From a checkpoint of a small self-supervised audio encoder (BEST-RQ): 2.1M parameters, trained on chords played on synthesised instruments.
Rows from block 5 of a small self-supervised audio encoder (BEST-RQ), named by matrix and row number. Each number is 128 + 32 x the weight over its row's rms, rounded and kept within 0 to 255. All counts start at 0. Numbers have three digits each.
Before each channel's rows are labels from the 100 clips, of 14848, where the channel reaches its highest value: "strongest on" is what is common among them. Only what is clearly more common there than usual is listed. The data: chords played on synthesised instruments. In brackets: how many of the 100, against the usual share in percent.
# conv: pointwise conv (model.blocks.5.conv.weight, 320x320x1), inputs 0-159

strongest on: plucked string-like (28 vs 8.1)
conv.273:158107159159137127093171116108074101160166089173145171143189112099108178087098127038041118183163181122109093174147165090110166175129156109099111048115134187166125111122131174130108105097089106046130116088154092125151121125164141042096108122130063132135079144085095146101146122133124111168160130166152119151142160106163179159167151109115163114144136083134150177129128154114148141103113170128174097136213136112137134128112195052122121117114052127104133125095129169129104093176096143

strongest on: arpeggio (100 vs 49.3); marimba-like (61 vs 8.4); playing: arpeggio up (51 vs 25)
conv.251:084120164131161170142154111167151122127128123151144107146147192132144116111055141094096105126120114143126068113095118105108147100142231169169175122127150073117114052065194110105130114154152089125136121067143177159150093121080142107060099180120115139145183156151029134136117172116108132179161108148177138131157105089148132118134183142116152102010161127131135133136129115044121119144136151101155120109137145100157184081165070136146169124102159157107147182084127081116123159219180101

strongest on: arpeggio (100 vs 49.3); playing: arpeggio down (57 vs 24.3)
conv.76:119098110139010154083132128165209087109150163156115111133127172134119108168149054138146126094118132158188070165172119091187132076135144114136211158112119122099141092120130131125130128167123128118122108117158157154139166045126081106069133133097143138097129123110087069064113146080113126138151082139139099124132123151112134116136118113045120129069054096143097122150116105125086158159132132117098142138136152070155162066153082131144124119106111123107109108113124106120101113150119072

strongest on: playing: arpeggio up (56 vs 25); muffled (low-pass) (37 vs 11.4)
conv.150:119173145130130117128160126155098122112106095121139129138131094120122070137134173127179092147126024160151137126000140144115141169063117161114064145144117180141105096069126107117130192161160073118223130081073168098125124138101138087121180137090128137156082125061114136050109109173097124106109117122099132115138047118121120116103094117099091170125126183158100160160165091115146150171106117129115060150121085096101129115112103128099151114114119119130147115136149121199113192135091162

strongest on: arpeggio (100 vs 49.3); playing: arpeggio down (50 vs 24.3); marimba-like (43 vs 8.4)
conv.229:114168101133108123132104152095123117119106189148113118122110175179115158128131165182121127125156129116101026140103094129137115138110112113165150118163114128149117178140093105094116123127110092152133104151110110135109123145111122081134124118136075097087167146097174047004117106180129110071092088071170083114095096086124136130142161148141116122113170150128112140154167126145095097115050098143108130125091132163143076041139135114131164105129101110102094085162135133134140099255116083

strongest on: square lead (29 vs 8.3)
conv.34:129175196109140079118123199145064116108160127147102183151139141064116060060139155142123104177119098160104124117108157138143127151097148146115111118105107139142141115157142130140079123145111171120186109125145128020211108124180101060176179130152150150155098107104089097081175137146123111159187118137137120106128125134142151133127103078096132129137121200136073197127121110147201106195194152103137110182148133124125064136128157117146148151105133128035120112120121159134115139187119116

strongest on: playing: arpeggio up (51 vs 25)
conv.176:093169142117085125162152079125107162144045163146161105120135112098125164105133122153156143150126101073148149144111174137135171129120145185151104147190143125141101095134151177116097166154152129047116123108097076135112126150125131078159084139094144133095150137081148159143124188161140116114116123083073122209163068118119113129146176130106114137132121165181192122123144121122098181176151156203050129107097082102116112120154096098138088159128147115206199115128167121118153123146152167

strongest on: plucked string-like (29 vs 8.1)
conv.33:113142126115176154152129123104146157095179119179165112114161138112120169124160166114079106133180132114112102164149186146143115147175113138083112051107066191155165092155101211162149126147074125126120160129061139112122061139094135095109130112115132136118127169065107153091176124140102159164127097148151146119172135086106159118143159146116156152160118111130123140142125118085121148159094167115177127110172114133139132026116183088148105108116069158134155097149113151110118112172096176

strongest on: plucked string-like (45 vs 8.1)
conv.51:135159132136088113113126110108113094141114110202132082017135124150122188124135165119146138135165176158092088121199132138153148139231152138156113126152168147133113170137156167105112147076132108113142127119126134169111138143085171093088096119092126198112133104141127146119128120142131087108124140077084167125150151097083049189115176109121216091123143067156207120054081142136125147087113122115142155114136148128147120100154140130132165112185126160184093150157171113111092090154087142

strongest on: thin (high-pass) (34 vs 12.2)
conv.47:120164133138143087059163113104150136125179152111121147161133157055151151086093174084147126109060162171087125134125136120130125093105120129187151123125108102140138109156142116138115090133127153131099194136164133209184097133139139127127181122118142138190166121089102115163124094044099136174160135165088093108117130184128135085126134148106155152099216138193109084142102100079117129173140139116136109138182157097114131091120112100149156099138165150118109107112086121169129108156163123

strongest on: arpeggio (75 vs 49.3)
conv.169:169132121098143118127095120124045181139094110153147133147127100105070152096144102101108123149128143109109050132103179163143102164111072150079126094091109083166132079153089164109146151138132122153124134122120091153152075145173160051162152137132120095120114135064123129070147122159073128138182149070170115146109123117129148148182114107110112121177070144150124116130156157186113141142122169143138119110136108103117120080131184141131142165135099128121120117213161223112153113158165131

strongest on: arpeggio (100 vs 49.3); playing: arpeggio down (55 vs 24.3); marimba-like (33 vs 8.4)
conv.221:136164094127116101124099134095078085123091134151128116121128198110093140170127062119104125113159139133090163122124117108136114144114201116129162141164114103122103215129093119115098129125095098133139146136148123149142128102131073171177117131069118115149126157109182082134119106129107092091062096055177139091105098110125105127134075136099113142134128148125125135144142133255177092139033107125090132128097114108145050098133097115119120120130101106098116112116148000152126091106121092

strongest on: marimba-like (28 vs 8.4)
conv.138:117136170105070117164122105198108138106060121139047123079081125112056107197126123136189177085147080090145133165123101139174146142169128176196159149139166130091136112107130214121113141142114131118191156123146110079127125110113130115115059142084127175125120140082138121105181169115089048115064134108101150159187133124130033169091124149113178106103077129164132157155132194134167115135105130164077132138155131105157126115118095176122138130096185148127163152165098136125084105110107144

strongest on: square lead (28 vs 8.3)
conv.230:101173159192088125121142112146159150053102155106164130134108144079130125169102064139161114123113074138096137170140136128162144105081130103160135100164084153117077104117157161116131175162094122144103089122171115101175139135081145144120124074116133174110106108114131112118171137058122185110058182146097133154103114130136132059089117103126075141113112131128166093157132154157153166111149130171115114123161073093096122121119135063154062039094085086135093065142098167153131108135161120

strongest on: plucked string-like (36 vs 8.1)
conv.71:135122120141128142150168180138091101108165123186171108168191137087107166106183182081086008144156105156084148127125184128112124100125138122086056078165067135165132148144152144135156163163118117169118089141146155135127068140129152054120168152131154160111112122098102128112193093113078199141147129174140162124126162111124167093105139074084100181140152147106101148138121102142161102158171168093172037118172112137169096133102129127142106130080119134075101154133143139121101133176148135

strongest on: plucked string-like (41 vs 8.1); marimba-like (32 vs 8.4)
conv.86:071145110104186168120084119120163069167141156140106123115168162158141171117159178156139178184102150146122085133126134151071158139145109167142105155192119132098100083135167120139089097085207124109153051126131158080146134115103121142105113120160097100183108157165125163130113148189130120155175102115126124134148141188112108151170170132130175127144125130153146179082172100116116140109127162106091136133090164141161161036165146123123132210160078113132148141165137118123129168162101170

strongest on: plucked string-like (30 vs 8.1)
conv.197:129157167139126117151170109135150159062099134112190154145143130119122174144126174118126104121200099095119142195122151101074135120149142127126111086178101158120140124091132182190131182134051096140141136120119078109150121110121155116083104079141104134128120153101129124128138168116104159170126115166090185155148129146124112119124070150118127193101145101132145158131140182155149167108141154147138135108200100095056128093127162106110036113098153068101153138144098164141135105187129168

strongest on: the note D (59 vs 29.3); square lead (28 vs 8.3); instrument: clarinet-like (26 vs 8.2)
conv.144:169158187190164095111133157117101152075158134075154173112113162106031144042139120177137133108124133187110075156135136121160088113128162112134084094136110127172089092129107142129167158106108127165147090091110127107155149159107151084141188102095118169134101108113115124123134170139119140160142161139129150070094071077122113149129096087128128124137150109122101127132105146112183121072068156117157125143153150100067114050148169132132135102125150099133094084085114171117149113141101137

strongest on: plucked string-like (43 vs 8.1); mains hum (38 vs 7.2)
conv.40:144117167112111125166166126147100112141088140192135091156182146114140179096119132104108083149156074108108085114114181136082178135123135133123028119179140129135119122144155131144099160167128079103139142118149117127077109164107155089072109139140131165140133100109115152111176105102108146104139129163122148201189123129100127098068151089137122171133168141135161187097166133134169121136155164159145096081145060148163103105104117109171073089074132157112133139127147121106057120151127121

strongest on: thin (high-pass) (66 vs 12.2); marimba-like (26 vs 8.4)
conv.125:172121141175132120110145147105159137147157146087107127151158119100103124120081086103139145124129191156153112137163139121150064111141119155160173104011106110132159081135128113151139106131143159124098152145099150157195106128144114114132156141145146142132144148077118144083117108120103077135167117133125152097095171163138140160133072170126167124113154122145070110146092128134143089176096160116139120230168161102126137061124113117113209151161114138121093155162105120127168112178147122

strongest on: arpeggio (100 vs 49.3); playing: arpeggio down (56 vs 24.3); plucked string-like (48 vs 8.1)
conv.124:093141117125163116130079167129112130138130153133115120135110141015118114117133188113123100118070144135000082091133136110126133107139100122077138115156144084129146138198145110067139101125126193152095147241174106131117111146122050093170126109175164123098149032057058070156142138047101126116141137150160077137117158102095113106128117115056111132189122133107120122110118149195146123129164146121127120118135135083153017125128162138184115131065132144127114130181117145122136136193122025

strongest on: plucked string-like (62 vs 8.1); block (61 vs 25.1)
conv.242:145107149138103173113071139159160139100148162123145141125133137118087157131128103159134156121116126135125044155114122108121140122136053142162167156191080101154107065140122116136147130099123112141154146141193127101167092113105118107107148154126118144145120119179120098089099159115086172162140097153135139111118129154104126121161126096123120148185024110144106156154086127136119096114190160138140133117103162061098106054186102123170134120092131085137128123167158084133130150090137080

strongest on: square lead (29 vs 8.3)
conv.307:134159087096100191118156151125113156117143169133164113123122124094122160158135163107121107095136111076121139137112138111060128094174114113148132133178106049159093074134147136099191098084103128184087092126098110123183120111160126093110100156084153061059117117153079139110191148114067126151193094097102147085125166170109096168166155119131149112148074161136130071111080117123148128121114214109191172085125150081080150115152100163162167219136124168113154212160187163090121136143171131

strongest on: the note D (75 vs 29.3); root: D (28 vs 8.2)
conv.260:115171135140041120169112110143188105106132099116125117120115054064160127194173100141159126097131119149147123158141074167142096104151102086152098143155141142122095088037064121129190143110118125166152068128110161156166029127124129118079132112110084129125037095100176188108147141172140155119097113108046164083132160185119096147114083107123130152113129104152100123116098109154101118102130156121116103141118143138108128067116092160042125121155186137119094151210125148120101136158135158

strongest on: text has "quiet" (59 vs 28.4); harpsichord-like (45 vs 8.3); thin (high-pass) (39 vs 12.2)
conv.232:120138101121102165115156101103144137116182111142123153067113119133092138105123112109123129147106198153095137123141098132204146098127118116144137121135150175147176117126103161077095108133108173126127157135144175131235134150107165133144121152114128179159149082121128149124153168121071101074099138167084106142118137119156136121085160112120137058119129099129154109138094096152132145104137089095126103209110118106159109142127160112127147088155108164109082047155131129117197102151133117

strongest on: plucked string-like (30 vs 8.1)
conv.64:107134131084142139124098157166106122119128145179133116118115183124122127101155202142154066144081097132047073141093141141130151093095180185090130143207090124101119120169162121118083113157124134130114158154114125070119105137157095095119149119160175126146174109125079108140187122082063161126169127160130087148158141133133121099099173133146120162146153219150118145159154085135152164205132165124118130114152111109146143078089127131187096142063175120088104164148151114127107088173164104

strongest on: square lead (46 vs 8.3)
conv.303:141134123125098098132085137103071133138143108145134118115110156069131101164134133118126139122137116136104097135097110137141145117137187085096149146148119131117098149104084109110140145108131109099138135076097162133125136180129088103130140143093151125142123101061125125118157131141162112113110098144160128096139056112137108143146085162093131121137110154157120121103115131176130127090150101132109144133131121160189115042119120148075110132111123126136125101132105121097118160155147053

strongest on: plucked string-like (39 vs 8.1)
conv.289:158165074124119137133091126169161146127102121121183104143118159097127150124141157107153086116140143130061049129145109115117132060133152113142066135144139117126133147180084123112152123127105111152083084167161127151146171158161128078139127139180120101033105053068136138157123122102127151128146157119169133144130212166125102169110131051144126120197133094069178084072125129146128146131218197130141093139112121128142069110134157169159147187160108104123105188141182168145118106161162100

strongest on: arpeggio (94 vs 49.3); playing: arpeggio up (55 vs 25); marimba-like (52 vs 8.4)
conv.74:114141188146109102076126147126150134090151136122126212117062121135110086140156143090182131112087081155141086174088101097159144130110118144159140141157105122136077120120132121123122109081091135155146125135106127036188105112169149151159151142095140142214139127057119102124115190147043106182140144116070155072118105120137099141147139141159170149109111137158122146125116126102149126148099113118142121143157164129048158058180151124138153139136173139059131136153104137184121152153140160

strongest on: marimba-like (33 vs 8.4); harpsichord-like (29 vs 8.3)
conv.25:145126082186151084059101139044187186177114167107069152114083144115158105125141135107155158072104144192140099093158086118149180119077166144128149185095132124146176082164128099121133088111121152126140168151144135181171113108121112132175145118120143132162159156071138000110146118125115124116154255145140107107132139123141126086123164139134106143132145126158160091131162131121111106159129126168162102075142155108139135130149119143135133157161152133143136139170139108141165123151164111

strongest on: arpeggio (99 vs 49.3); marimba-like (38 vs 8.4); plucked string-like (36 vs 8.1)
conv.214:104250127109147093129151109097159108125100119134136138144157171077144161145097130100133136145104136141124047119077116113165120157131096142148176131122181119120123105137067097123148114151106118183131106116183105131108169125140120082160128100128108139046115056125164110029134131167151136098116134115154088135118134114081115114179141124081155143110103125087118157120149110182111112120033139139136098137117127174149094081126107100138134123109106160143066150153119099167145083234133065

strongest on: thin (high-pass) (53 vs 12.2); marimba-like (28 vs 8.4)
conv.270:168099117163119150158117135111140129148185158103080125132128158112098099143129079135134154124110214186055098081136110170139052131128173085138124127058152123110161149128146081094176099139171167138106114144131192172186130143112174146134154117111148145151165126129144143158123095117117091090114139132066113097036100152166147115113116154127084020135147131129080095155074125146149120111123106117127124169102131134166141130094112143138149088136101150093099078127081146099175102124132128

strongest on: the note D (83 vs 29.3); root: G (36 vs 8.6); marimba-like (30 vs 8.4)
conv.75:185150102097096109191148143173102175117137137147109137155092142138102074154118118123123089101127071169107124119099109188154091152104157120132107106098167097144121109107093129094201143161107106210132147112130140129159109125191140096111167194141147140136100128158133144111162102128100102084149153116068142140113144127158160168099093106138122093105092145144119087140130151125179092118113127087156084144136111146152113132118027211124175139132188183044109172163116138139123142134170121

strongest on: square lead (25 vs 8.3)
conv.95:119145118087141121140155107134107114118138099164128083095100092076137079113103092107111095149095146157125131128156177169230140163121079162124162061104133162169169098133120178075146177193138153140119164158072168137145068132084144118139172163104165207121116136110119103103152125147142147066093136114150111148146113034065164127139132113133109129127135144094127077144118091113129138162075136159090132161118092081145109102110112086143178074122082172169088068131155123078163097138130120

strongest on: arpeggio (99 vs 49.3); playing: arpeggio down (80 vs 24.3); vibraphone-like (32 vs 8.5)
conv.258:056086129121013138086165088135140124125148063130103120127089138172119043182080047156108170116147112106139124115094112086180121125106167088127181130081160123149106096070137141078162119147142093121106123092076176139152143082106131154077121137102097134120125139150112091125096130139094093140100112182068122090118121069134150122120099161004131104057085091122121110189107098058090098122128108121138140114130109073127131116143118130083149137142105172131139101145125110124107136128124151